python train.py --arch="vit" --model="image classifier" --dataset="patchworks of several textures" --train_examples=72500 --image_size=48 --crop_scale_min=0.8 --horizontal_flip=false --translate=0.12 --targets=["patches"] --num_classes=4 --norm="layernorm" --norm_position="pre" --hidden_act="gelu" --head_dim=64 --fused_qkv=false --bias="none" --qk_norm=true --parallel_block=false --moe="soft" --num_experts=8 --moe_every=1 --expert_mlp_ratio=0.5 --slots_per_expert=2 --shared_expert=false --patch_size=[8, 8] --conv_stem=true --layers=12 --width=128 --positions="learned" --pooling="mean" --loss="cross_entropy" --residual_init="none" --optimizer="adamw" --learning_rate=0.0015 --beta1=0.9 --beta2=0.99 --eps=1e-10 --max_steps=40000 --batch_size=128 --epochs=70.6 --lr_schedule="cosine" --final_lr_fraction=0.1 --warmup_steps=2000 --weight_decay=0.2
Rows from block 2 of a small image classifier, named by matrix and row number. Rows with one number within an expert belong to one neuron, the router's apart. Each number is 128 + 24 x the weight over its row's rms, rounded and kept within 0 to 255. All counts start at 0. Numbers have three digits each. After the name is the row's rms in percent of the matrix's.
Before each expert's rows are labels from the 100 images, of 14976, where the router gives the expert most weight on average: "responds to" is what is common among them; "colour at peak" is the nearest of a few named colours to the mean colour under the peak. Only what is clearly more common there than usual is listed. The data: patchworks of several textures.
# router: slot weights (model.blocks.2.mlp.router.weight, 16x128), inputs 64-127
# up: expert up (model.blocks.2.mlp.up, 8x64x128), inputs 64-127
# down: expert down (model.blocks.2.mlp.down, 8x128x64, transposed), outputs 64-127

# expert 6
responds to: patches: two; plain; centre pattern: plain
colour at peak: green
router.12 081:142120105113119136113114123149109165175120147086113123120203123122115128096116096105125112155105085134135139106080130120173152113146165092123132129127124129110155131137073153132148110028151107
router.13 075:122146135106137126116122158139105171170144167095099114101186109129158124081095099098128139177103082109122156118091130137135152095142171103143113105137125111122159141145101146119126116045142100
up.0 097:131140138125137139121143117152125136157139087153140137143076116141140159138121152165117088141130157149151118156141083116113126122120033165147107120130125159132136089113128109089110131181104162
down.0 093:164169100129107137115108126126120147100133172100125137126166131122099117122126095103157143105144119124104136081088138123127140144148168114111138122141139101115160141147081144166115130074165107
up.1 085:119117131138102160145061128143145174139108124130175142131182119178097110152148104111156106118132130105137130074121122112158122100159153118073094117151134154174137163117118141148159135078144139
down.1 097:129113128115125109110184123113121110176114115154111131127117121089131167076147117127096125155078098130142111162130142113098145139101138154169136160125116095122164130146144094095133177140106126
up.2 103:108120093115124114101188122101131129135152147133067147121134107092099175139141130112103120131121102174103125157115142099153147112133130108161155154098143103094150137134127109132131146123096144
down.2 111:150133166138134148145085133136100124138146112125150129132112142164153100104089118136169133123127135111139131103123118189108119156112117150137114130155144140151096102146133134134116096133173105
up.3 095:178111145106139167121104108126139151147098118073166123097162134137108086126144125122135113149135106097171145102102111121143167093158153121089117086159140114164136126123115167159148128093136145
down.3 107:096112118157107108138152149116132118151148123197105125147120111112123194116137129121108130140100125158132112155139132121105101139094141138167128177112087128117133152151146091093118150131114128
up.4 091:176126138072133148113132095093130124156112123072119154095139121124144102093127131108155124137127089090115130127117131144112175116153162145110137110148148083149147129165121124145151163123125103
down.4 104:107110111196107111156138152138133134139136129176135104173130156139105167125143143123105130114109150141165135127148148125127108138111115140159117163112075144105117132136135109125103121129117162
up.5 103:140123118094130154117140099098148150162116135093122165095154110125133126105136126085165113131127112103101133104098130134125147112156158132105136144149150088137165146153121134165141165114125115
down.5 105:130119135161107112137138144137111110159128118165134101160119162138126142096124128131108152110096125128162131143151149146118132147112116154161120146112092130126118118151140110111118127139128142
up.6 093:117106104125124126097178137144129130133156151113078135137131133089091161163137125124086103131128090175138134149099146085166159119121124110173145131109131122083140113100124137153115122114102166
down.6 103:134141159134136145149087133107112121127146102150151139113121114170166110105095122146183142132126149111111124115137105184108094149120126145121115131148161140171097128154137123118135106128165088
up.7 118:132114110114123125106132143140123134128143159094093135122153141097098119151144114124128140125124092152124139118116154104166154129144166090149141106115143105089135108102113151180119127105138119
down.7 123:115112157137136136161115120105130116154132082169154134116118111165151137108115131142151112148125150120139116142145108153111093135108112156123113147143127142181124134151149109095138121132130132
up.8 091:106127086126085101113147162131128122137173155155071140146111121104107170148137114108123135116116092183105126166117146089145124141133124098178131148098112149085134118094122096151084144136118145
down.8 110:148146164130158147145110111128097132137124107112173148103124137169157083098102121140168113133133148097137126092115114173111129135118120163104117119168181117180128121147129153122145102126146111
up.9 079:122131130124116088122103154119074089094159126155076130150114146118097099131109109169110160104117104174114139160164144146159147140135132099158125095112123151103100112134132098087129116132140097
down.9 089:123132124125164173137129105127166166111113121109176160108133103163128135161133133120144089173150167095130123102089093117122115108099102125084122139140177141122136110113129152157117099134129140
up.10 080:107117138143095146124076164166138176150138165136152142168164122177139123157155106100173121112138129092113130088119119103129136116147146151097086106145129143125131170086115135157107128091141140
down.10 090:137115120110135110126172089117108100174095105138138125101125134104117138073139122126109132144087113119143118160127157127134141148114146130133147143146142086163177130157138121104173162135097137
up.11 078:137135129094143121120177130144131099157150122140114143127086129122109157132130133141081094138134122151142119188144140109133160129138071152165118113117122132123145069113132094118132162159066209
down.11 077:142165105158128150138099128109090154077137149103122136138156145122120118120096102096165140121132152139095138060083124160125107132128152128113138135135151145115112149136104151169107085089178093
up.12 084:133132129121106144137101143149146140137161129131121110142101135140126138154114136148138108129158124154149132140130107116120119140136066140155095113130096182098103080076119125163068119166126184
down.12 089:131174118128135127116133106119109135126110136134168158096159114149131099118139093130166140142125147092113138092097128116114135140113161138077134128152186087175191160164100155116150119095148095
up.13 108:122132092107101102113156147110129116135164158135066148119128115096107163130138110104128144117118091173092123159125159105143138140142147096172147152098129112090145117117119095161107161130119129
down.13 123:135127162147146141158106122136105135142123100127172134127123147171156091105107125137160110132131155099157133100129119170112121137116109167116109128161153136172115121140134146119134098129146126
up.14 076:085109108163077124122095167144128157137151160175114138174135126145164150162134111089177133104116116139091136117100124115116100144130149132119116140129121150106132183094115126145085122118151108
down.14 085:152138143102156119113153091146107116177100109105158128084106137130117094091124132150114131131116132104155134139145143121152175130128120141118132102150177091173164102152138141118171134154106139
up.15 109:150152113134105129114110106098100112128105084100133103141080149181131117117103102099139083116120123117136123118102137113100095132165099140140068130128113158135131110139198139146095138173168157
down.15 087:141151130101093169098110131097126126122114124105108109140133138133138114128106115094125144101098107106084130121119139107122128108182119119117102097133117165119118119097154128161124156126133131
up.16 108:152154112132108129113109105101101111128104084101138105141083147184131117114102101102140082118121122114136121119103135112098091131164101139134066130129113157136130111141197141143098138171171155
down.16 086:142152130101092169099109131097126126121113124105109110140133139134139113127107114093126144100098107105085130120120139107122128109183119119116102097134117165120118119097154128162124156126133131
up.17 109:150151111135104129115109104099099112128104083103135103142081150182128118116102102101138083115118122118135123119102138111102093132166101138139067129129112160134132112141198140144098136173169157
down.17 086:140150129102092168099110131097127126121114124106108109140133139133138114128106115094125145099098107106084131121120140107123127108183121118117102097133116166119118120097154129161125156126132131
up.18 113:143144112138097128119112106093097115130108081102126100142074158175123119122103103095133087110114125129136128121099142110113103135165099141154072128132110165129136110137198134151094135174162165
down.18 088:139147127102092169097114130100127128121115125106105107140133139130136118129105118096119145101097107109084132124120141107126128105181121117119103097128115167116118120096154128162126155127129134
up.19 085:192115152100136175122103094118147147161098102083174132101153127147121097111138131119142106145140105082166135105106108128126165095156143149086113092168134114187149135133118147147147142096125149
down.19 101:099116102166097098134159157123122128145145142187101118159133129107111192109143125113096135129092123164134119149138149111114115137104143132173127178106081125097133151152138095105114152122113135
up.20 079:175135151098139160115143076113138151169098079111167143130128109155144134106127157129135090144138136086142112122134112121110161100150104182098116097158124119177166135148125122106157166125100159
down.20 090:134133088164086096120138161140118139127151182149105113167147153104084176106145112093105145098104116162132126121120154124127130146128157119167130168107082110080127140155115110144103148105131139
up.21 109:149151113135105129116110104098099112128105083101134103142080152181129117117101103100138083115119123118136123120102138112100095133165101139141067129130113158134132112140198140147098137173168159
down.21 086:141151129102093169099110131098126126121114124105108109140134139133138114128106116094125144100098107106084130121120141108123128108183119119117103096133117165119118120096154129161125156126132131

# expert 7
responds to: yellow; pink
colour at peak: yellow; orange
router.14 106:166157151078179155119154081091142123161089105084146167070127110117155087110134108124131126157146125084143136137121101126105151109148124135102166122141170094147163126161131134133136123136110126
router.15 091:123100083157090128142156113152095164162125100119122106130110150103079175099119139099076089120098136182149115117100151142166126108128112103145143176120077164115142112136113137125129109135096176
up.0 103:106108115106105120119154106124115115135096098127131123137105149103127113099141108129101118110093079144125133189139194129161152156122137065131149147130112129098135095158124141122158134171120115
down.0 111:159152169149164089156110146116171133124155140125134144090131101136143143154127164120161104149170178137130111110141083110110114113153102159142139107145126098162109132106121093140117157110111167
up.1 100:119113126187112135160102141133108162124133120133132081131131173127113124167102189120124142089125159138156145042094124150128104091112129154120126100150119152152119179094116181126098095107113133
down.1 106:141120116057122134111149136159129103136095108131121158145118111125150114106149069134149131144100084117141088186110141143096153169146129131161107158133140141127111119105123102100148121152133107
up.2 117:114140141131103126101082158124129124100126131149111091170133134177156104108112076123155129115119116097119135114127154122120092129150124128145081095136119138116097135132187123144117144131182087
down.2 070:139132160132101158104076128107124135125140126116116107169115137146152109131099117133155121106098104110100135106146147124128104153146110119134098086154130139118097091126175130172116135141174098
up.3 092:154128132158116169136117119115114149116139121113110084113117154119111143166090166090109138113134151141134119078071138146119105077118122153126135101132105146153128155100129157166110102125111163
down.3 098:116115136096125152115135129137088106137124110124134161162104134129158088104133078131163136127109092112145113144133140159104165174114143143141120147139161138118097138126119144096129065161151088
up.4 098:145162102117119152155080100109147084124130113138130131112127111127100136146122110146177159128148113159086111131162145135132071191132101091105145132123128157124133090133114093175153120134161112
down.4 105:155136148168165142113153106121091147158122103089121111119118149102127114114124153146076119139106150136174145095131101112126167069110120179132145114107119146102120138110107146115095068138112148
up.5 101:144137147106142144092136127111146120124140165107099125101134098121163126144085133136124145135160142107075130158120108137129114081180135130123137084105140112132108151138114120138156146141110126
down.5 106:107119117158113138152111117141095124117149136136146123148136159127095121115113105101137137105146121138150151077148141144148136149100168123112144151145138132115120132156093177146124067116159107
up.6 101:127159128132145130133113112126129077123139144118117124119134106116148130125079158161177139142151125151071112154160130165159084149121110114118142099122156128134112129151111126120191111121149080
down.6 108:164139141150125163102132085117102134135107105111125121134130152108099127112122113092082108116126141138167127099145135094134159101133146168105169138134100132116129121133110138154123098123124145
up.7 091:102096124142155121115178145125136103110139173129079116136118138083142143155109145141079140125155098138127137185132133127141131110088143138179155138089137119083084142136124112124116132131125118
down.7 106:148138136120123090170080138156144133118128131144158124086129117161118107121115136118177123104148151124135110109144126151133113136190137117123104110178118122203132129108109135122157147121101143
up.8 116:114141141129104126101083158124131124100126131149110091169133134177155105109113075123154129114119115097119134115126153122118093129151123129146081095135119138116097134132188121146115145131183087
down.8 070:140132160131101159103076128108125135125139125115115107169115137145152110129099117133154121107096104110102133107145147124128106153146109118135100086153129138117097089127176129173115135141175098
up.9 091:167129121082132166110137100101144121144131114136126169093100076125093156140160093136116114144135106145120098149115115101097139131139104118118138162116118129115160087131139079163114146147108160
down.9 096:091135157182133141130113134102082157140171145110153116147119167143150114146104160123129126124126153115107189099134109138138142103075124157100116095121155141113116151132114168136095092127147127
up.10 106:134154112113121143126099106109131066130138125140115126113123098120117143137103129161168156125143107157062105166166151135152080168140112091111143119115134144115121109147112101148175123136146093
down.10 115:155135149172149142132139099121100151152127111096134116123123158110111114121125141121090112132125156136180153078140112111129162087109131173121152124127116135108121124118106149143098072131122153
up.11 098:128149150146109127124069135133139099129130149134117101143137131129169100128074151152178152103148125123075123121171120155129080136163123136118135066136123140144091158127087124120155145123163070
down.11 119:148129093132143137139176094146127139145108122124140145109154132113074146096159103121088127145134135131182146107128141103139157114120154135120151177121129116105164113137085123139131101106103150
up.12 090:139090122109137136097155104118121129145123135110112144107111095108112162119120145125094094131128115147090093185113134147162155110131142094130142153098133102110140119166145132145178154149101140
down.12 097:134135186156120141141080130108116143123168139104151134145126148145149112136095127075161087120145154128137121086140107143126142130113127157114140115168126110131083120140114156169104101118157129
up.13 101:098107110117131098133172125117130102128120120155132152146113141094125130125171081134118130127123075145145145181148143110121159188096133110144154168127142116096116107153119100113101129138144113
down.13 109:146155130140133068145108160133153149131143148128136106081133110154131135140126182133129131132140173136106126132126108114143118090181105120133106090131106123170140136098122108123138193118086170
up.14 087:148119150138113147091139129119123154134107123097104078121133151119153126124089165115091116102120146112128128124099135122138120052179136152133130080117102135129113162110114154132145131148101156
down.14 091:104104118112135127163129130152152113111131133164146167146145108137124118142137076130187142132169119109160120115156130150113132187111159111134136163143165119129106137135092144116141074124156093
up.15 089:130123101171108118187072136143134139136132117154162119143153173157107122167145141124164138086127149134158145040122119146122101159125110149098118128157136152168113149094110125148105126101132134
down.15 103:148123106083132123087173146167125125142104112112104121130121113105133143102145124160083138155072090142132094191105133130115155120134116129176104140089116153094116112098122101089127138143110128
up.16 100:161125121107134154105143113117136131128146137114094139095110091112112168156105139115097117142146136146092096146103123127136123082142124122136139133100122124124134122131131114167145141140098161
down.16 105:106129157151125151138101122115073124128160127112157139152112164141141090119110116106161127110131122124131146096142126161127152153092141150106129123152161130124103133148111174137110064134166100
up.17 099:141160130114182129117164118111137084118152159113111168088120068109136149142128131163133149180164127142094113184124091136125144141114106130132140130089173104120136118154135084124148124135120123
down.17 102:122132134166086173100091106110074152139148126116147099159120177142105123127095128074101097081121138136112161093131143119152142104119140146078134118154109156128133144141112179160118109121136133
up.18 105:109105124153171101148169147132128090102147173128104129124126147088133134157124157153094145125156103139132148173139113144137136126071136154160150142092163109109085147129122112119113128106128111
down.18 116:152144129101104099139080145160143138120124137134152117097130118166117117119116121097151114103135141126118106123128136135136114130206135111118093115178105133190130125099117127135158172124099144
up.19 117:101150112103145100131153129108135086128129122158134166133125107105133121135176071146163154154133083140130140174163137093110151214103122106128147151120160120103121106150113088108095110135162088
down.19 121:141141118154128095135132134120123164152140139115133087090137137147108143119122188130082124124129171132110154126120125104158134060166117129116112096120095135149161140108117122126129181115072189
up.20 098:153128106096122144162128118117148145150123095143171165117098125150089129141199080114137117124118108130187142095122114100086144167122095123113125180155124137133150085114134105149064136144123162
down.20 103:093128137146151108102148159117113146121148145126118098134119130126166147139118171159100137153112142127083158165119108121140121091104112136128104090079137143110121164116129125101116148135121131
up.21 103:137153140120111131134065127118149088131134141146110121131148112127152116134096125146193154110159120131062108135180126145121075163171122125114138089133123137137096137132090089136154146116169084
down.21 124:140128105158151139135171098145111157155117124106135127108151144110078134101141140135071135143125145131178160090125130118145167083100149141122149148111132121097163123137085150130118086107105150

# expert 1
responds to: plain; centre pattern: plain
colour at peak: red
router.2 112:163169111134096129106073144107113116136149129133132131127145121169113121122143128124174145103107134139090101094115120104119101153173123107114091105157119147145140139117139103139112153102139124
router.3 137:177111122103099161132100083104141147155082088101156131105150133144090110121156127102125115101126120100152121100117119110127130105169140120095142135171097129168174127126123132145129157112093182
up.0 084:166146136103108143101079121108140112115121115114099097112145097150123105102101099112169143120147089120109106107102090127114113145172148092131105082151098133133127135119149121148122145124156114
down.0 102:086091099124174097164191147153146125095131157143115147116153135090115173157124116118070125155136143146124137147143135142142147133097144138148133172080146119093099144148115124121155131112138131
up.1 107:125156120131109135133162134126120132139123097151137127153100157106126128142175102130132137137091130133151134129144124078073121140100066184136122163114102171107114111085116097099061111173124167
down.1 132:119128127119133135098120073097121110169093093116154116106113123144132100125130171179114144128137134109109143149145135128179127114142123092074150088116147117153176130173148161108171129149114107
up.2 126:088115152135158077115156166158135110088142168162086124151137104134157142117113118169107128139152131124128116173149133126127139128119153122166100111095132093088104126146173104101122132130156089
down.2 081:118112125166164145123164129110102109109150121151105096158115155097136122145118151178112162108133113131112168140163154117135126122115119144133127102087144145096106132103148117118112108131131119
up.3 078:153091112088101117177125136153170152136119129101128126127135130123135111096138094109138106128112111123171125119092146114137125133174145078144114144142088131105107078102136113179107134154124132
down.3 083:104151160142172098134147129124134134116147164120134121086164122129143150150105171117114112152172162126075146116160119120182131103123129133106121081113185085121128135177115139134166170079138129
up.4 082:163152151098122139103077122104144105113127116121098117108136080150135106113110100122175148127157084116095096113118078131099117152167140110132110081149120120140123134122149103137126149126160105
down.4 099:090081089130158098170184154157141129096127153145112134123151146091101170154126123119062130139124144145134135147137141154138150126103145138155131174078125131092099149132115126116147126116125140
up.5 080:138158184116131131085106141133116118121147140123145094153104120173165097131113148124138130132132151098119119125134082155101144155098094141114103059118114136131104126128129168135114112138181107
down.5 096:126095080113130149137169110135157129154104108182136144114136120132088150164152095171105143124136121095144178156129145104124113128137139125099123180114135140132188142116119107111148132122086136
up.6 077:159129117110097124151093129125122083115119115109142111152112161143132095109135129124155150097102118134128115129117124174124088194130138095130125136157090157130093110119144137149116125143162106
down.6 091:119115132126178116134157121124173137144133133135108145076152097102103169177124152143085130170167162124119156107136104089145122087125136130135143124091149096103148139152098101137133146096115141
up.7 079:127079127125120129141151121145145157132125149121110065116146165106118128114082148141083107109156107107155176135123168129169149067171148107138121092116101116128136136099126155152131128138091170
down.7 089:106152156117152125137127125123134112097130145141177163134170119168150126117142096091197086140147121119113110128144130106134123178125124133085111123163175104144122119155097135139158149084173108
up.8 095:167128131087112125131104134124164147135119135093096124098163099136139107100119096113158113126154100110141124108109109099109131116192155090142110109156098113104118104103131109162100147123125120
down.8 109:081116125132154107147162144151137143108131157134126123117175129109133163133102152106089114153131162138098113141140128158163139117104132127133132121078149112114116144175113151117177154087153121
up.9 096:129108143194156128177110142134161116090136150143142126112154121124130116156132173169150133095179153129137135103155088156112086134107125144130143138166131131147107148109112135117113142080114115
down.9 109:154141117070095157089101122117146123150087112107094139133141108117118132112143083102124167145089104128134082143095114114103145153148138119145147133085101136121156128141101100130126139120175100
up.10 132:085131146134156079106173163147126121098142165147093129159128122129169140106119106159097124147140136121137137158150143124133134130103150128165102128099131092078110119150172111106110123135164094
down.10 095:114113127154169128139169153125113112099161144142099103162117159093145129145122135162105154119124094136115164145157147128122133129107117153153116115081141140091092122098148109126105127128149122
up.11 098:111096139150122110122144150146138118125138148161116127153151142105137132140132140170123125096152100136141155135182129111124123126120127147142133110128100134103090133102094124100090125093132112
down.11 108:159135107098129147124112088111132120158089091123137168094166101143115106086145109137179124133123136126132084120095142115143133154180123098112151129127153115171201113160083116121159109092122119
up.12 094:109093108143104115137138134122147123118143135167120120141135158092101160150136119139100128087162090160141161134159160109157093131097162095131162166130097138104119134135111120126099130109117136
down.12 107:158143165117140130119106093097120116140113123092124158109141118122164099082102130094188093145140136119113100104105136122146131145151141126126165095155167080150152122171095141156150119112150108
up.13 085:150130117067094138130119109136133099144108099118141133146084127138130121099140071120137110141090082140118106167109152124148137177168117107125126144137105154123126066137139097160158126183150113
down.13 104:110110138170169081166124151151138151107157152130119099090143127114112139167100178162110129137184165137125176087173111127161112070124140119134117091131149117108090139123107146116123106109104147
up.14 131:085130147135156078108172164148128121097143166149092128160128121130169141106118108159098124146141137120137135159150143123133134129106149128166100126100130093078108120149173109105109125138162095
down.14 092:116112128156168128139168153125113113099161143142099102162116159093144130145121138163104155117124097136115164143156146128122132128108116153154116114082139141092091122095149108126103126129145124
up.15 079:137147183100112139096098133138123109129130111123144105164086119177155098125123126110140117131111135101129105151134070155093134160100092147118107077120092153135108116132141153135116110162183117
down.15 094:126094078131152133143175117147154121139118120174135135108142115133090148173144121196106142123155137101135181151140147105139106118140133113108110159111151133119160138111119115110149126117080129
up.16 132:084136144133153080108172163145124119098141162145097128162128126129171139106122105159099124150139136122136138155151143126133130132098148130163103130097130094077113117150171112107111123134169093
down.16 099:111116129151166124139169157128113112097163148141101105164119161095149128142122131156108150121123092136113163147156147130121135133105116154153114115082142138092090121099148109126108129127154119
up.17 096:134145153130160132086148118103115069114148139124117104103118121122139148120059160121094124137143134136100112155112138177152146111109123149118148103094148088145137149171131144128175137129121143
down.17 113:130092105146097139170092123131123155111137133142144137149107171133090126147139070105148117114129119125158184080135153128127127165113167137113126181174108141124132123114116125164106097148147132
up.18 090:120122095096118098176149123140119134135105120131158183135155155108113109143189088117134132126112108133131136118145159122119179190110132109119143198134144108112130092132119123134120130119138121
down.18 113:142167158150127118107117137118106135156146119123127082106116122155145127107095186132119126139112167120101145122118109126128094070148123146133085073141122132152123152122139126118128157127088155
up.19 122:091113153133157079118149167158139101085145169161085124146141100130152140125112119167113131135160130128125113174147130130126142132119156118164108107096137090091101125148169107107127131123158085
down.19 079:117112124163163150114164120107100107116142112156109096154116151103137118142118152187116160107133114126113168145167157112141126121119122139123129100090147145099116136109147125110122102132126113
up.20 098:103080131137110101124149136150122155128140157146124126168152161103114131136131128147102115097157110120137167125173175104159151118141162121129135112118122112098109139104105146114118118112117135
down.20 115:143174148109126123119130115108124107151117110137165158115169109175155110069146118107187083135118135114120086140102140103126114157171107128101116117171148105175177115148100113119150154088114150
up.21 113:087113145136153079150140167181139106071138166166089111153151091144159142131100126149121121136164136120117080172132146139117134121128161124165097103100141089106105137137166114106148140125148082
down.21 069:114097131169153151123158114106092116123156117158119091154115154111135121126102155178130148102140118127107172142166169122159125122126130128116123103111148140109111136115148135115135090133115117

# expert 3
responds to: green; yellow
colour at peak: green
router.6 095:098118086121147107151173114139107100141110102150133165136136149088118153109148086106112094149109104147142133141111160132129137159097143140146156183124136115126145140160113117098165109129127139
router.7 104:091135176151160115128125140137113120114167171129143136121127115138159114106101147120169100158138145106121113129121126164143135149108135132120135108145161087163121141166115167127161112115145090
up.0 097:140096137102119115125146131136133112163093107111112107102127168104137098137119136150092139087113099133140163181143163152126186109157135127150140114108117136131117121107089149125144146150083142
down.0 095:122129126145167134135126115150183125098104119165123136130120075112113161170130130157147136176166161105164126113149090112112072124101145126147142131114135134120107154116135120117143103144146107
up.1 086:115134104077121118128109128118131090110146123189109135133088094129130140116142076148157166138114072142092116173145140100132100176138144081139118131116145122113147103136136077124139142191167095
down.1 079:105146130155147112139146130117117140122154150105129130105150142135102136129113151083105086136148159139120124099123126112129120086155120133118118135153118125114127128137133140142112124111100185
up.2 085:097125138143112097122153163127144122146149162121078100119117156093155119133105146154080163136130112157099187170159174138148146117119126101165151111094121127096129107131081135155113170152111109
down.2 096:156148119139173129168115130154152111113146134151119145081119085117084159148122139162168157160175142128151129089106075140103084115123125133167128135135153131146127130118121106125116098120126137
up.3 080:121104118156093181097123112128107177178133146110112097146118121109117140131102169154129164119114126143100113128132167141160136094142128088121139100103132162115155121093078166149125119143091111
down.3 081:129142130107144133154114116149154129161145125147144140101119104143103155124124094133133093189128084117150151124109085114129121127097122139128109142133135131150154103158112100152156131107174133
up.4 107:107109118167146109163114139164150112078168142158129113112141131137086173185116167118120110114159164146150147101132103114173079117100136140126121134127135133148103153117147122153140098105104165
down.4 107:186124145099112182113136122122081107163121108087127151126127151136149093096112103108138125104087088112113118138068144172082177131150114174145095127142141137140137110104142129141115114122118128
up.5 141:156127134098084142093104140108139149144110111098090087132104125158134106119109110124091138110112118115124134126123148106119129093165130096147098102132089151101139099114161125159094172160135130
down.5 131:140137147111061142080109141109106133155104124098110105167121147145157102089129117086101116096067096111112108145115163112125154123168134124123110101140078138116142122122162134136117177148129131
up.6 083:126098153118128169100154113084115127152123110112078096096105119085145123101098160157100133112134107153102119193152155160105151089148118120153162104103120128137127128118091134103143147154081123
down.6 089:135135098138154135159092114134163131093126108167126145137126114111093144171144090145170142147159144146168146088154094100117079157106137124143146148138151148123096131126115104150113084126183116
up.7 081:134119140132074154113087136147123141193148135136124072123111139137116141133096157129112133108104114136108127148151149124141130098162133130108122095131088173154129138101075133143132154119089155
down.7 097:131140131128178148126150091141118144172141123116165156099109108141104142116133112157131090195137126121155165118111102100141148119080116147108104143139180121115161103149107127140142106130150123
up.8 107:114130118086110093121129153129136099122145141157112128120085119119152113108139098142140162128113072136091129182161170107160140166140156066139135116127151108120136101155119105130151166183150083
down.8 099:128141131164150118150137118129130132125151129133128120095120126126088168144106173114111081144152174148136122102128111117130099077134107152129133134133100132134127126131135122133118124128086197
up.9 141:156127135097084142093105139107139150145109111098090088132104126158135106118109110123091138110111119114125134127123148106118129093165131096147098102132091151101140098114161126158094172161135130
down.9 132:140137147111062142080110140109106132156104125097110106167121147145157102088129116086102115097067095111112109145114163112124156123167134125123109101141080137116142121122162133136117177148129131
up.10 084:145129160091145150111134090089162140141097104103156134067164093136124119136129149111112091140150166111173107144092081140119146099117130126089144157163113115165131150152138164122157113085093146
down.10 082:130107133147135141101119104117116131105102078139133127186104135100175100120124117165148123105116142147137121121190133124137102165123126135123163115126129140108097134129123145099134097155179077
up.11 110:118115124152138110137146162155126117121166161119068099118131139101136142144093158171103144135143117163081156151145134142170146101127119137161132090062148123126120124118113116146156140119127111
down.11 101:174125110120118175156112111132142143151144110134117167116123119125075159144143104121141135132125113136154125101097106132093132119113107154159135160134118151132140094114113086157085108119122169
up.12 081:122142133156078120131076158143151130144157152159123079132108126137132144153094160129126123124125130141103124114177127094150063104152131130114131084117089150139137132114086114159123164145132150
down.12 096:142133134131177139153158123154100141154165148101159149088123137150110129109111131137128103168140136115136153118078126149127165106100113162131081139139183116135153100127110132149131110113110152
up.13 098:133127127077123131112127113133120135173124099134140118071132115147107129113134118129112128129124115128129117187097139135163167111164142101099114141163133136178150128129122125116174135129070152
down.13 090:121137133151154168080125065095109129163118086126141138145115131100127137143112115130131099150114137135125155092149108076131099127082136147085171126140149131093142145165114148121135096131176107
up.14 078:116132149164097163088137133105128146178148148111088079133114125098142136124082158150094136135125136155088138150159158129132132093145105121136153094087107154117138121124067135148124163138116115
down.14 095:147129116130167123171103129161149146127159139141134150093121101127085155131132111157160125175157119139161143092105075132125110134090129132153119154141156123137130104137101107145117109111164131
up.15 086:107088137159123116169113175172158148126170159139111103124139171127105135177106158098088124111141127143156175097113140144157128095111140131150119113141112139128103131092114148172101106101098162
down.15 077:173144135096137167129135112136106107163121116106144158094119111146123107115132104156157155148121099097127151142082121145109181129139108147141089107133184133155160107110128114137144104129112115
up.16 095:135130129081104155109105125089117112150150112163105103111108114133099158122129099112124160129120097150109114174122138135099117126155143127109128131148107147141131135101103090119126153145108157
down.16 094:095154113153179135135145103105087152151152122123158151117141144134114123136136109136135118168137157130133181090123123091131130131090138137100119144149195133094144137151104142134113083109152116
up.17 089:172143141063130138114135118071151091121107123144136154130138101127151115128162080106144140141118090108116113154130079097061140161117123164109141136114137104125127147154135089125130172128187102
down.17 085:096101107175162078136140150135116165080142137140105118144140135112116144129122173147123150111160201174119102120179151138152097131141138089147138142120120133099071143115122141096101104134093135
up.18 080:117118135147092154104097139128134135165161146143097071112121121127100158137085176121097121117119127151107126153138145118153117080146136129115135101120088156144131150109090131140130149112097155
down.18 093:138135132119157157141120109143095147166154120114159160107116128143116118113117089140163106173121107123143158104088107139120146136085128154125094145157187133126143102142112134141128086121167106
up.19 095:169122153136096177129082132106137137165121133109150100158108162129139092140120124097149155097124103109132138102141120144070136132139122161117130103166095147144113149087083156162101129127129146
down.19 106:108116119135175100141162129158154154125135142140157136119127099158116145129156144191116128181175168105149153160165132104169137130119114103127096127097167121119130113132110110127156125133113119
up.20 085:131122144131083162103081131117137133169150136148117074122114118135107147142101157109115138120121117141116120139147139118121111096150139135099135101142082162143125153102080134138117151122109154
down.20 103:117134125129182141143146110150100148150150127115163158107121124141120122117124105157145104180140131121145161117103116130135146133084122144122094145137199129119143105141108138132138085121153106
up.21 069:150147132063134116117133104096171089109096108132159172113119098146130127133162084099117096138137128116146114182139133112120163176127118101095145173162133087127138088183145113165152163141154118
down.21 066:119127138173150083101132122104116111123111107137116112135123129086143128115117170133135117129132169158120103098180131114139087122150133128129183109133110109119110161148122143074128117147121127